config.yaml
encoder_arch: "vit"
encoder_activation: "gelu_tanh"
encoder_mlp_ratio: 4
encoder_head_dim: 64
encoder_inner_norm: false
decoder_blocks_per_level: 1
decoder_upsampling: "transposed_conv"
init: "xavier_uniform"
residual_init: "none"
Rows from block 5 of the encoder of a small image denoising autoencoder, named by matrix and row number. Rows with one number belong to one neuron. Each number is 200 + 40 x the weight over its row's rms, rounded and kept within 0 to 999. All counts start at 0. After the name is the row's rms in percent of the matrix's.
Before each neuron's rows are labels from the 100 images, of 14976, where the neuron reaches its highest value: "top examples" is what is common among them. Only what is clearly more common there than usual is listed. The data: small charts drawn from random numbers. In brackets: how many of the 100.
# fc1: MLP up (encoder.blocks.5.mlp.fc1.weight, 1536x384), inputs 128-255
# fc2: MLP down (encoder.blocks.5.mlp.fc2.weight, 384x1536, transposed), outputs 128-255

top examples: dark theme (68)
fc1.77,013,234,204,277,173,217,226,228,151,198,167,236,226,258,184,292,190,185,201,196,201,166,227,220,163,253,199,238,205,225,209,206,186,191,186,141,175,213,153,167,157,201,196,206,179,188,206,221,230,241,191,166,211,168,121,258,244,195,284,261,184,150,176,147,207,181,257,191,191,164,157,247,158,220,183,231,174,144,188,136,242,58,235,368,210,184,94,185,208,237,176,265,172,249,254,168,174,224,256,172,139,197,209,231,250,192,169,291,166,279,156,147,248,206,185,220,202,199,173,138,181,177,165,200,225,212,129,132,119
fc2.77,027,180,266,231,268,173,162,211,184,133,201,172,258,252,196,108,237,290,117,217,181,150,213,219,232,223,223,221,154,189,171,200,222,128,138,177,173,162,231,198,222,193,160,170,211,218,210,199,160,185,155,212,208,158,188,288,221,209,158,204,259,225,221,230,140,170,177,187,158,207,201,193,204,131,218,224,221,206,192,219,191,201,213,256,219,218,153,197,222,191,169,196,190,198,203,202,221,230,203,205,229,224,213,158,205,228,181,140,151,121,226,209,182,179,242,199,131,166,258,198,174,231,110,200,209,209,244,143,234

top examples: one colour (85); radar chart (76); grid lines (70)
fc1.399,007,188,253,204,139,182,293,254,202,185,148,215,160,227,187,174,198,192,242,221,209,253,228,210,175,169,177,131,245,214,173,169,210,160,148,136,342,196,239,171,192,217,200,167,202,249,155,246,163,155,214,205,221,122,214,252,152,218,195,237,186,210,248,224,198,176,175,197,170,209,207,224,194,176,155,169,210,157,151,200,185,268,194,170,115,76,181,159,91,121,209,152,196,218,186,298,159,212,217,176,192,202,163,217,186,248,170,241,183,181,279,181,134,178,204,190,225,141,128,175,200,208,252,215,200,227,214,221,177
fc2.399,009,166,288,246,193,239,179,251,125,148,187,154,164,196,182,190,207,232,239,215,165,105,225,243,192,195,160,145,182,161,246,245,243,255,126,169,175,201,202,236,247,278,232,201,185,203,173,143,218,224,206,185,185,170,171,209,220,232,208,205,186,211,167,256,123,220,191,165,200,223,162,163,170,201,210,160,205,191,167,256,215,193,237,258,218,161,169,257,167,263,203,231,215,72,195,208,152,255,224,179,215,193,190,121,241,239,227,155,231,199,206,178,206,156,211,148,166,143,275,251,211,210,119,181,175,172,153,162,160

top examples: scatter plot (38)
fc1.15,006,192,192,161,180,181,256,159,249,256,166,202,200,188,177,188,225,218,218,236,223,295,236,274,136,93,214,232,284,231,214,162,208,210,224,246,230,254,190,156,256,170,242,245,175,165,201,239,232,151,163,183,153,147,249,166,233,208,166,161,231,168,181,207,123,210,189,224,116,188,267,251,238,228,184,234,269,109,197,236,184,249,261,237,201,144,242,229,146,213,183,212,165,229,207,78,181,213,176,183,146,192,227,157,221,189,165,209,264,160,210,209,216,148,235,186,151,164,112,168,152,158,275,181,195,237,196,157,213
fc2.15,008,192,249,248,194,243,176,205,168,151,165,194,214,169,243,71,251,206,209,195,233,176,250,233,234,181,217,186,225,202,269,246,197,219,188,132,187,197,219,228,217,203,191,150,219,261,205,167,175,219,140,219,172,112,230,231,205,228,132,184,210,240,169,217,159,236,218,163,167,191,178,224,214,169,189,220,149,197,212,180,249,215,171,199,251,161,160,270,202,179,175,146,240,218,194,202,208,203,238,159,290,232,219,126,180,153,160,172,164,214,171,138,118,210,261,168,174,228,183,313,249,202,98,227,252,239,164,106,150

top examples: one colour (98); radar chart (91)
fc1.319,007,237,241,185,106,220,273,193,183,211,203,165,98,149,186,282,225,218,189,158,186,245,225,238,220,138,190,222,236,208,191,148,202,124,169,160,269,246,178,158,193,199,189,176,199,252,164,290,138,180,248,283,220,137,221,270,164,207,197,181,171,175,197,143,115,200,225,138,150,211,205,142,215,264,194,140,188,222,143,146,223,189,240,193,153,163,168,177,165,279,166,167,242,229,172,242,106,214,143,176,151,202,130,230,169,271,205,223,176,131,204,159,176,214,197,209,164,174,107,186,219,170,264,179,170,223,276,226,174
fc2.319,009,253,139,248,185,130,146,264,229,148,118,230,209,225,193,124,176,257,193,239,249,185,207,129,241,178,148,171,153,200,140,168,177,220,132,224,222,219,235,211,120,237,237,192,166,261,259,224,259,131,219,143,243,99,261,251,270,234,196,167,238,185,254,205,226,218,191,178,221,199,241,230,236,98,206,206,176,192,264,146,91,257,190,180,207,215,158,220,167,220,180,252,194,214,159,220,257,142,179,172,243,249,207,263,183,214,181,197,158,226,229,208,185,140,267,226,166,160,218,222,186,128,134,181,211,258,257,257,218

top examples: one colour (86); grid lines (67); radar chart (65)
fc1.157,008,232,193,204,214,218,277,172,218,258,147,163,166,181,231,212,144,180,248,231,246,253,285,169,206,205,208,170,248,229,174,167,293,175,204,189,264,158,174,165,234,250,210,221,177,268,166,252,175,133,195,236,195,167,179,211,190,167,237,112,232,241,222,194,130,139,218,155,176,174,213,245,250,166,182,152,235,95,163,152,202,215,261,215,177,128,158,217,171,220,190,206,230,193,252,204,250,247,150,282,168,183,175,106,156,240,253,200,145,155,198,216,250,217,163,225,138,152,143,146,207,130,208,205,249,200,260,216,221
fc2.157,010,169,261,199,214,264,207,172,85,129,268,215,225,204,125,199,183,208,260,182,195,181,279,270,233,163,283,128,155,176,174,194,164,169,105,231,110,172,183,182,238,259,221,185,186,251,208,213,214,218,233,223,217,182,128,224,224,181,206,193,199,226,217,200,125,154,209,198,201,146,193,110,196,195,145,170,146,153,140,217,239,225,208,222,280,193,221,255,195,200,190,184,189,191,231,181,88,219,221,197,220,182,216,124,188,229,200,159,189,190,196,191,220,203,173,187,223,223,218,283,199,194,187,193,149,83,238,137,235

top examples: scatter plot (60)
fc1.109,286,194,175,197,314,194,217,194,119,279,244,156,235,202,261,196,201,161,194,171,226,232,156,233,207,205,235,145,232,237,209,225,181,220,162,228,89,210,141,155,233,284,188,186,237,279,157,176,219,254,194,255,174,274,212,242,214,205,154,156,224,192,195,212,259,80,173,193,180,210,179,304,235,166,217,222,210,119,163,218,239,201,172,195,185,153,208,187,306,140,176,121,223,269,201,217,168,323,193,226,234,178,181,188,179,212,153,176,254,142,220,163,133,120,224,186,148,244,120,226,177,175,205,171,221,115,232,245,242
fc2.109,287,203,220,153,114,185,252,176,252,194,133,185,187,172,198,225,214,219,172,174,173,214,238,219,221,184,172,197,164,197,189,206,183,221,247,270,253,215,178,218,260,154,199,238,157,157,191,162,129,263,194,142,236,174,203,209,169,185,248,154,176,181,208,248,291,250,272,224,211,290,215,225,81,83,150,136,205,290,126,188,164,186,212,206,245,214,242,234,116,157,154,167,240,199,205,165,248,166,211,217,196,242,189,219,218,128,258,228,256,164,247,139,252,226,151,166,190,180,184,188,134,219,123,206,171,214,228,158,228

top examples: dark theme (67); radar chart (40)
fc1.160,007,177,142,206,153,256,115,231,212,98,215,222,151,200,211,289,198,223,158,220,222,213,178,266,193,164,170,198,193,112,196,159,178,172,153,151,169,153,250,177,208,194,208,169,202,191,208,126,230,280,201,174,176,202,235,235,196,207,264,151,206,173,224,177,189,289,175,238,201,148,153,170,222,298,216,156,203,184,212,179,273,183,158,201,232,256,203,211,132,135,239,175,195,234,210,254,222,216,173,190,218,257,251,259,134,233,111,251,190,275,235,206,131,220,212,204,328,215,236,193,154,236,166,215,193,117,233,136,197
fc2.160,009,207,197,235,187,222,246,231,206,169,201,165,211,213,250,195,202,224,152,160,139,162,220,231,199,189,202,221,261,262,115,174,209,220,156,175,215,210,149,202,250,239,186,241,304,305,187,207,119,121,234,291,227,159,229,204,200,234,223,211,128,222,195,138,192,231,162,170,247,237,282,215,163,258,222,140,211,270,230,262,156,263,218,228,184,161,194,219,155,233,233,160,134,249,268,177,269,171,164,186,208,231,200,278,171,194,122,197,127,228,234,233,187,225,155,187,177,161,251,227,174,175,142,145,245,298,213,174,176

top examples: scatter plot (36); radar chart (35)
fc1.474,007,189,279,180,148,189,246,224,168,239,212,250,95,171,184,204,200,189,171,177,151,270,217,227,227,183,249,211,244,183,177,218,173,196,222,221,190,190,183,98,226,197,202,236,177,243,174,216,302,111,186,235,265,166,185,179,168,185,134,139,220,170,180,206,123,238,208,163,197,227,203,188,192,238,229,140,197,177,93,174,206,277,252,234,234,199,194,211,159,264,197,188,185,272,221,152,123,205,159,163,139,152,185,155,186,173,223,189,173,152,251,241,221,216,260,197,153,203,154,179,165,222,292,257,186,264,273,148,244
fc2.474,007,166,213,191,199,263,125,261,287,253,179,273,269,189,239,119,191,282,147,263,168,172,146,242,241,258,129,239,175,232,270,123,199,185,153,187,221,215,206,182,148,185,143,187,179,243,211,177,167,222,179,214,250,206,249,252,237,155,226,181,232,210,181,186,188,154,139,188,182,253,245,223,191,179,229,192,264,209,241,175,228,223,222,250,213,217,144,238,192,183,190,147,156,230,274,150,216,157,248,164,182,161,207,193,118,217,202,211,164,160,202,190,116,132,180,166,156,183,152,153,238,194,158,145,163,252,263,205,226

top examples: legend (99)
fc1.212,229,177,194,223,176,185,243,193,196,106,257,241,174,222,247,235,196,139,268,215,178,228,167,161,211,206,185,192,207,150,194,212,198,242,259,199,252,221,249,264,203,290,242,202,257,222,267,229,204,247,194,198,229,222,304,173,157,207,192,226,230,179,126,215,275,185,175,175,188,213,180,314,198,237,222,218,147,218,278,192,186,161,211,160,204,126,155,217,165,204,173,241,166,121,183,274,302,280,154,193,218,241,185,214,229,170,137,184,223,228,185,185,209,219,175,248,238,288,158,167,167,146,225,171,239,144,208,243,132
fc2.212,218,191,149,169,222,190,186,243,272,144,155,225,208,205,176,241,226,178,187,253,179,189,184,257,176,117,135,234,183,154,234,156,227,205,128,144,229,74,232,200,208,115,198,210,205,189,268,193,147,172,191,139,241,169,111,184,229,217,170,246,171,200,203,172,159,222,199,211,191,185,153,144,131,198,183,220,176,208,136,116,174,158,178,172,175,201,211,173,147,258,244,218,174,228,182,251,248,213,234,120,205,167,260,204,223,209,214,250,244,269,183,153,219,197,179,148,197,168,208,199,204,200,181,202,107,203,217,230,198

top examples: one colour (96); radar chart (61)
fc1.686,005,260,254,147,176,164,232,203,245,195,213,179,115,193,201,197,121,162,245,258,154,265,253,219,230,135,264,221,266,197,181,165,249,237,222,214,244,215,157,113,251,180,230,209,165,241,242,184,203,144,148,206,258,122,284,243,226,261,174,173,183,212,172,217,192,189,175,207,235,256,201,196,260,241,184,190,197,157,167,231,219,198,217,228,197,235,185,214,158,276,204,205,179,260,203,156,177,213,230,159,116,223,145,194,227,231,203,256,196,218,207,239,201,165,210,176,210,156,91,193,140,214,189,174,214,278,206,191,156
fc2.686,009,147,237,239,234,149,191,258,131,188,212,172,213,226,212,151,218,227,209,184,218,134,204,249,178,157,193,212,129,224,210,224,178,207,211,118,221,248,288,152,156,183,156,197,209,261,168,221,162,114,219,208,194,121,176,230,167,253,164,163,161,235,218,174,150,185,170,167,165,184,180,154,154,147,163,171,231,248,200,264,181,227,257,217,228,217,153,206,110,242,192,198,174,168,183,211,209,189,261,223,218,225,216,125,209,149,211,151,189,205,211,171,152,215,175,236,178,247,204,255,159,179,117,214,273,216,234,126,220

top examples: legend (82)
fc1.761,266,183,182,193,136,176,214,164,187,259,194,204,208,176,167,285,179,238,259,226,203,231,142,186,219,208,173,198,201,241,156,161,213,253,257,235,205,198,174,188,218,220,137,239,176,176,283,239,205,119,231,181,150,348,237,228,222,221,167,191,197,216,226,201,166,286,194,216,210,231,189,182,237,133,193,170,141,289,201,203,196,201,229,183,204,214,167,226,230,168,242,134,152,161,206,189,148,171,188,239,235,208,177,180,223,212,269,179,97,156,276,172,157,168,229,116,226,169,317,171,178,115,185,147,190,243,250,225,225
fc2.761,277,154,172,144,185,294,257,198,261,227,163,180,205,168,178,234,216,179,157,184,161,193,259,231,201,206,205,172,197,211,228,182,198,202,218,134,211,198,225,236,157,247,181,206,180,118,207,187,246,215,199,138,156,220,207,214,217,201,194,192,255,190,217,219,207,238,239,172,186,225,192,188,173,174,134,243,177,276,139,209,129,201,205,167,158,222,222,143,206,171,227,183,131,246,230,208,140,234,200,281,215,171,193,154,181,118,306,250,184,140,194,218,215,193,238,218,222,184,215,212,198,236,134,197,226,256,212,233,283

top examples: heat grid (26)
fc1.153,011,180,201,304,217,174,213,214,189,169,178,226,220,260,184,266,180,214,233,211,196,167,226,210,156,256,195,238,227,216,224,256,211,209,192,153,175,236,166,170,196,177,227,172,151,160,199,220,264,228,196,182,214,173,118,215,225,193,250,209,220,203,167,132,210,170,255,182,178,151,143,270,212,145,164,253,203,191,183,146,250,150,220,375,206,232,104,225,153,228,157,258,219,246,276,172,187,202,252,179,135,176,193,167,200,187,201,325,178,250,130,155,263,202,183,224,176,235,143,135,142,167,187,227,242,201,123,154,147
fc2.153,022,149,274,258,267,202,204,228,166,173,231,168,284,265,198,161,277,261,132,226,227,111,232,247,227,202,213,190,127,215,148,227,225,158,142,163,153,197,259,168,205,238,179,182,222,236,195,203,155,208,175,205,198,190,162,299,219,211,167,237,229,209,218,231,147,166,207,188,143,189,248,195,162,178,189,197,225,211,133,229,183,189,234,269,221,226,167,219,249,207,184,215,216,160,208,188,192,228,225,197,244,196,223,133,248,242,168,132,168,113,224,185,195,200,240,193,125,177,255,265,188,229,122,182,213,170,239,164,192

top examples: heat grid (48)
fc1.395,266,166,191,233,111,304,193,247,206,187,201,220,192,251,90,289,233,160,192,206,185,227,169,223,198,223,191,132,255,264,231,217,200,215,195,233,217,198,248,192,171,282,257,252,160,221,239,158,156,214,207,271,232,268,213,169,213,208,248,278,225,214,200,207,127,253,280,264,196,221,185,252,195,185,218,112,145,135,173,218,185,168,223,182,226,152,174,233,308,173,233,255,153,166,205,119,200,194,177,191,215,168,229,146,274,190,201,220,122,207,210,188,209,213,198,169,254,191,189,190,150,172,200,171,185,183,179,249,177
fc2.395,244,195,203,146,177,200,240,224,289,189,119,151,251,175,250,229,204,159,137,160,189,195,188,176,180,180,193,188,246,220,226,242,245,228,174,144,203,198,99,220,214,142,179,209,242,145,194,179,190,250,167,104,236,196,166,227,204,185,157,225,167,231,226,151,206,150,240,127,198,252,170,225,155,190,181,205,206,217,219,142,149,249,201,224,110,163,260,158,232,195,199,185,201,215,196,240,189,93,178,111,224,264,193,210,238,158,209,173,217,136,188,230,211,228,161,206,142,176,246,131,211,232,186,186,171,244,204,245,224

top examples: dark theme (69); scatter plot (61)
fc1.144,006,172,224,194,166,158,249,138,215,194,177,153,146,146,203,189,181,162,169,280,160,219,230,268,221,163,249,236,237,303,233,236,174,218,263,186,252,238,192,148,224,213,142,212,186,256,198,208,273,141,204,211,189,89,249,184,229,190,231,181,149,168,189,199,232,170,192,208,157,260,254,176,179,241,242,162,198,140,111,223,212,213,247,251,192,148,205,188,189,219,211,169,229,256,180,78,175,156,239,196,146,129,207,243,197,237,224,190,233,171,219,163,188,198,237,175,195,187,154,197,250,204,216,172,198,191,191,174,242
fc2.144,007,164,159,164,237,254,154,143,232,233,253,188,209,227,217,132,157,234,128,140,229,110,169,258,158,234,238,121,194,152,268,214,151,139,198,228,247,214,185,236,228,177,240,190,177,195,148,199,189,125,148,159,204,231,159,227,160,262,166,135,184,219,151,187,174,212,204,176,204,128,211,187,250,251,180,278,199,169,174,147,248,237,240,138,211,236,167,225,192,136,157,194,222,151,170,249,262,269,163,209,205,168,142,228,131,198,245,209,229,202,169,237,229,201,140,179,223,155,222,254,214,217,176,200,138,182,232,130,219

top examples: dark theme (92); scatter plot (82)
fc1.131,127,222,183,200,117,182,203,188,194,190,238,202,173,247,251,155,170,169,219,196,197,239,188,190,160,246,216,196,355,230,172,185,199,259,162,240,250,176,184,175,197,206,150,246,231,195,210,221,255,209,236,189,170,319,170,175,126,230,194,185,200,250,203,170,231,149,230,187,213,235,159,193,158,164,219,162,275,233,270,202,122,224,188,178,155,187,200,166,210,237,219,144,195,206,172,6,226,148,189,183,238,199,204,215,151,184,205,159,198,158,214,181,230,209,235,206,177,175,256,169,245,201,231,144,178,201,182,256,182
fc2.131,094,177,208,172,213,240,223,186,190,230,243,142,264,171,153,222,176,109,282,156,217,215,184,174,175,244,203,222,220,253,182,285,245,188,173,168,171,243,111,177,176,212,220,116,229,185,116,196,247,224,185,175,233,249,108,186,186,172,188,195,93,193,253,166,121,127,183,184,223,129,204,153,176,256,126,193,208,182,159,227,228,180,217,157,177,187,179,202,243,213,177,208,228,177,181,204,115,153,211,193,280,147,231,173,191,124,219,218,269,204,190,275,194,243,190,144,187,211,149,209,191,188,246,95,267,154,176,257,225

top examples: legend (73)
fc1.759,185,195,144,190,159,232,241,144,170,173,278,194,154,176,171,226,189,225,245,236,201,207,170,182,206,151,201,194,222,179,188,177,149,107,156,198,222,198,287,214,185,196,211,229,203,153,259,230,161,145,221,169,189,209,169,161,169,218,175,204,186,130,224,194,204,266,155,231,222,188,195,189,215,75,207,180,203,305,145,175,119,186,192,148,190,281,163,137,245,209,221,119,126,174,212,129,171,196,183,229,239,183,194,169,163,186,231,153,104,126,231,226,177,177,198,161,245,138,191,235,248,150,191,120,174,138,197,218,254
fc2.759,171,202,161,190,238,312,232,188,203,256,221,137,253,153,132,264,175,213,219,147,175,263,207,180,197,228,208,188,182,200,181,260,248,155,220,151,253,235,154,234,150,247,225,193,184,136,165,193,257,184,184,129,151,263,205,130,177,187,227,191,145,177,296,218,125,223,200,200,211,217,194,160,169,247,86,159,195,171,169,191,184,186,195,191,205,196,222,148,272,175,232,184,149,165,203,212,41,158,219,194,240,159,202,154,159,152,309,231,164,170,199,213,204,272,260,160,214,137,211,97,235,193,147,153,203,253,220,225,290

top examples: step chart (32); radar chart (31)
fc1.104,008,204,225,182,144,222,281,268,200,203,96,189,139,187,159,158,195,171,202,236,220,249,252,184,236,163,244,187,267,166,220,160,197,139,204,176,277,198,216,202,205,245,230,199,174,224,219,265,163,161,188,264,196,68,246,241,179,195,193,179,189,177,208,210,207,196,200,188,195,241,243,248,207,184,233,124,171,196,169,179,149,269,223,148,91,81,178,129,170,216,228,174,143,223,200,240,118,214,211,134,173,192,180,217,162,193,208,243,145,108,265,248,178,171,180,159,200,200,152,165,220,171,214,206,122,214,195,206,156
fc2.104,012,212,223,230,176,205,212,249,136,209,262,171,213,172,190,263,234,237,244,191,203,129,228,279,196,222,250,154,189,187,168,245,172,178,197,184,160,199,207,164,242,250,216,187,186,239,134,193,176,250,212,220,153,187,140,239,204,228,215,225,149,205,237,214,105,198,203,178,155,130,201,154,162,210,123,124,162,180,124,276,232,204,190,259,222,149,136,222,189,188,156,178,207,154,195,175,159,252,221,182,241,181,220,61,233,243,242,174,208,184,201,147,196,215,225,198,239,204,235,263,173,251,164,185,156,93,183,148,167

top examples: dark theme (93)
fc1.671,282,170,195,216,216,288,248,110,166,189,202,175,169,271,222,223,206,90,231,186,159,190,195,232,222,207,239,108,163,188,196,212,193,225,215,225,216,202,264,178,223,294,250,201,136,230,192,159,200,274,210,226,128,245,276,132,244,189,278,215,235,216,192,180,190,258,236,208,205,187,193,179,183,258,204,169,122,196,195,195,241,136,176,144,151,186,179,210,142,177,252,224,153,164,202,122,151,282,218,177,234,203,268,198,179,226,209,223,157,213,177,186,204,209,238,209,219,254,229,133,176,197,217,167,193,164,293,204,178
fc2.671,300,203,210,145,134,198,238,214,249,181,131,260,195,179,185,249,236,192,123,236,151,143,163,200,199,133,102,188,216,202,225,188,208,232,223,107,168,178,262,207,185,135,199,181,248,180,219,229,136,218,175,203,272,137,164,200,172,166,157,269,222,196,164,184,190,217,218,191,211,205,167,164,186,181,247,176,183,254,205,142,149,200,216,206,148,220,246,219,111,225,191,253,171,253,208,284,288,175,154,191,148,188,229,198,253,181,170,266,182,198,192,177,182,150,186,238,264,162,175,217,207,236,170,222,165,204,165,209,162

top examples: one colour (92); radar chart (88)
fc1.370,240,229,201,169,176,210,264,154,162,246,189,202,216,194,131,170,190,200,192,177,174,210,332,260,142,177,260,174,209,220,171,234,252,205,191,155,158,193,229,232,201,196,175,199,235,218,182,190,262,219,170,219,148,142,206,203,194,168,136,231,171,275,146,182,158,154,182,132,200,221,170,154,213,137,224,153,260,238,220,139,141,211,208,166,168,225,219,175,158,229,205,175,191,219,188,224,200,109,196,273,217,156,181,241,175,193,178,85,183,163,225,298,329,165,90,219,132,193,262,233,235,186,230,177,190,281,212,116,280
fc2.370,208,201,147,208,201,207,187,211,247,229,206,93,236,193,236,152,227,140,295,172,255,193,210,178,156,274,215,250,236,213,169,210,215,154,202,225,193,181,131,178,276,192,187,245,218,189,203,177,261,173,262,154,214,276,171,224,217,202,152,188,186,190,159,191,209,154,206,190,189,186,207,254,175,180,155,194,180,243,157,250,176,204,242,128,192,145,176,196,193,211,189,155,238,173,209,207,183,186,193,210,283,159,163,208,178,199,279,167,286,208,240,168,192,145,139,161,188,277,207,274,195,190,223,106,239,166,271,169,209

top examples: dark theme (68)
fc1.449,007,215,165,205,257,218,132,187,189,238,182,245,288,248,240,171,171,246,147,187,176,163,132,218,144,167,175,236,185,190,233,186,211,270,277,261,122,139,179,252,225,173,213,255,209,157,225,150,237,230,215,185,156,211,216,79,280,227,185,169,261,172,135,220,158,222,245,172,236,194,212,220,186,264,187,241,170,66,235,136,254,176,166,240,233,252,220,263,248,215,187,234,172,208,221,80,250,214,183,195,213,158,243,219,209,147,207,202,219,209,179,226,264,168,212,215,188,201,210,231,158,246,147,144,219,152,153,167,219
fc2.449,010,198,277,223,142,219,213,154,238,298,220,205,202,138,183,136,213,111,166,200,299,231,212,200,251,221,182,201,149,260,295,183,126,248,303,179,182,237,263,169,193,204,178,119,99,159,165,218,214,206,194,163,234,162,185,218,190,116,167,222,158,188,224,198,240,170,231,214,143,165,196,169,163,186,191,265,226,202,243,182,236,216,208,175,184,240,201,172,200,173,235,194,243,225,204,211,191,194,179,171,221,190,170,181,199,270,193,182,151,227,145,134,187,204,165,248,251,257,137,216,168,238,187,266,198,218,212,125,189

top examples: scatter plot (32)
fc1.246,012,199,252,233,190,171,270,232,189,193,140,152,199,272,189,106,160,176,239,262,252,252,212,190,215,264,227,184,248,220,254,247,214,187,205,233,245,198,187,155,176,222,216,174,146,184,163,245,239,111,193,229,250,213,154,265,163,184,158,242,225,200,195,183,222,135,250,158,214,224,210,274,228,81,206,181,199,177,184,140,170,231,213,247,142,153,164,115,153,243,142,231,149,205,224,90,198,214,196,202,155,189,201,156,212,207,185,261,142,131,198,209,228,173,174,171,184,180,171,115,115,207,228,204,182,277,164,216,167
fc2.246,022,186,277,262,214,243,214,186,175,177,222,173,250,221,166,220,241,173,254,171,257,112,225,268,242,167,251,194,152,208,146,232,199,153,146,165,150,273,194,175,233,213,218,138,191,231,162,189,169,258,214,204,218,212,162,225,249,200,194,209,160,185,207,201,165,180,191,209,156,149,232,159,155,207,93,159,175,165,170,245,255,234,222,213,277,194,200,242,201,182,197,211,254,152,217,225,159,227,237,168,228,185,189,98,257,216,240,212,174,240,166,178,179,210,235,204,238,253,219,252,201,238,170,197,237,140,227,191,211

top examples: one colour (99); radar chart (80)
fc1.34,005,152,224,221,220,185,232,258,230,226,172,164,131,196,221,192,220,224,259,193,206,216,248,237,157,216,177,233,216,251,217,220,261,202,197,149,282,197,159,121,172,196,204,216,197,248,172,265,259,163,238,210,122,179,245,220,165,188,206,140,208,231,152,220,167,226,221,239,144,235,304,200,207,170,212,158,200,199,126,266,221,203,244,182,160,215,193,147,203,222,169,220,203,235,200,148,147,291,216,224,147,134,184,275,174,179,207,207,220,149,260,166,215,212,225,166,189,181,98,189,244,182,208,237,224,299,252,186,217
fc2.34,009,205,184,211,164,263,196,164,150,155,251,226,227,141,121,251,252,126,199,118,211,186,197,266,221,157,215,211,192,225,179,189,202,204,168,193,169,170,222,210,297,181,203,155,154,244,232,159,150,213,270,179,166,215,182,236,212,214,165,164,104,204,186,201,149,225,209,207,171,149,206,158,183,286,155,131,208,209,187,246,211,191,171,195,235,166,244,208,197,248,176,219,195,172,240,177,194,294,224,227,198,180,190,82,198,167,162,154,199,173,204,113,201,232,206,196,238,263,197,261,225,199,179,227,147,177,161,140,220

top examples: step chart (33)
fc1.235,007,238,221,229,136,252,200,165,212,218,151,216,158,231,105,180,157,130,226,238,212,229,263,94,219,217,176,81,210,190,221,216,192,169,198,195,207,206,160,202,148,208,204,167,202,153,154,200,137,162,243,224,213,124,242,177,102,218,160,172,228,194,228,276,246,135,213,182,196,175,253,279,210,156,243,94,223,290,129,208,172,204,210,195,162,44,160,142,204,206,201,259,177,156,258,212,215,228,169,192,194,224,204,195,214,221,216,219,183,177,225,215,271,206,278,147,179,119,230,141,163,185,239,228,213,272,199,189,229
fc2.235,014,188,237,218,230,215,210,220,134,126,252,184,244,151,128,199,221,195,220,216,246,149,221,245,242,215,207,201,141,209,176,225,162,201,148,161,157,204,240,211,252,253,218,112,207,229,161,231,226,228,167,209,193,195,126,271,180,203,167,258,213,206,161,229,108,162,194,218,150,149,237,195,197,145,133,171,194,122,201,262,246,211,209,255,221,239,178,185,253,210,187,192,180,157,234,234,170,285,247,220,228,175,128,108,232,264,200,167,190,233,145,151,109,118,262,196,232,179,242,279,203,275,167,205,177,180,218,183,200

top examples: legend (100)
fc1.302,252,177,152,171,300,204,163,240,166,183,312,212,141,200,189,201,199,171,238,246,230,210,180,207,192,133,199,166,210,178,145,116,160,111,233,223,193,185,178,195,218,266,234,185,241,262,198,214,148,190,229,284,184,210,206,193,235,203,151,148,239,235,214,220,254,128,214,222,218,239,213,226,235,180,218,232,104,97,177,208,256,214,162,177,182,97,197,167,273,158,228,274,194,234,171,274,192,196,183,164,216,256,181,225,257,167,147,172,175,209,168,224,180,173,140,177,238,257,230,184,236,127,192,204,209,224,191,217,108
fc2.302,255,195,146,161,209,278,166,185,186,184,179,221,150,254,194,157,255,123,177,213,207,202,192,216,155,218,218,184,222,211,196,166,170,191,217,222,228,185,168,283,155,198,194,235,194,167,215,305,223,140,202,218,201,246,251,176,200,180,172,262,260,205,163,210,174,157,211,233,204,243,162,302,226,171,206,242,121,257,195,182,194,156,176,173,103,194,247,169,267,149,216,203,144,151,168,252,159,228,244,161,201,233,151,172,210,224,212,174,173,187,184,157,196,216,185,201,234,177,220,157,199,228,114,199,219,226,204,180,112

top examples: heat grid (49)
fc1.336,165,271,187,159,160,251,198,213,238,195,236,165,177,178,166,213,196,228,270,200,197,246,130,173,218,179,185,215,221,133,182,180,201,141,192,199,301,224,191,243,254,238,212,201,207,150,228,129,276,168,258,139,170,183,220,236,226,172,213,209,186,137,202,181,292,219,232,185,154,241,256,190,208,258,200,237,197,301,165,221,230,207,245,146,216,125,215,185,132,184,235,177,203,175,194,113,188,219,198,267,205,199,150,224,204,233,267,207,230,183,205,183,187,163,141,213,224,268,207,152,209,176,224,165,201,239,204,237,182
fc2.336,156,196,262,219,213,163,232,217,171,222,250,185,280,175,255,295,147,153,230,202,185,232,184,168,233,112,170,259,208,163,205,237,286,135,165,223,221,223,154,220,231,228,189,252,218,187,248,161,163,241,176,219,241,219,188,207,247,213,246,236,182,149,228,225,208,236,199,156,103,232,197,247,154,241,169,199,162,190,223,194,136,204,221,215,254,150,185,261,210,218,212,195,280,283,236,233,168,233,146,192,249,204,184,236,200,136,167,216,221,191,227,192,147,250,167,218,187,183,139,177,188,194,164,135,246,140,258,168,248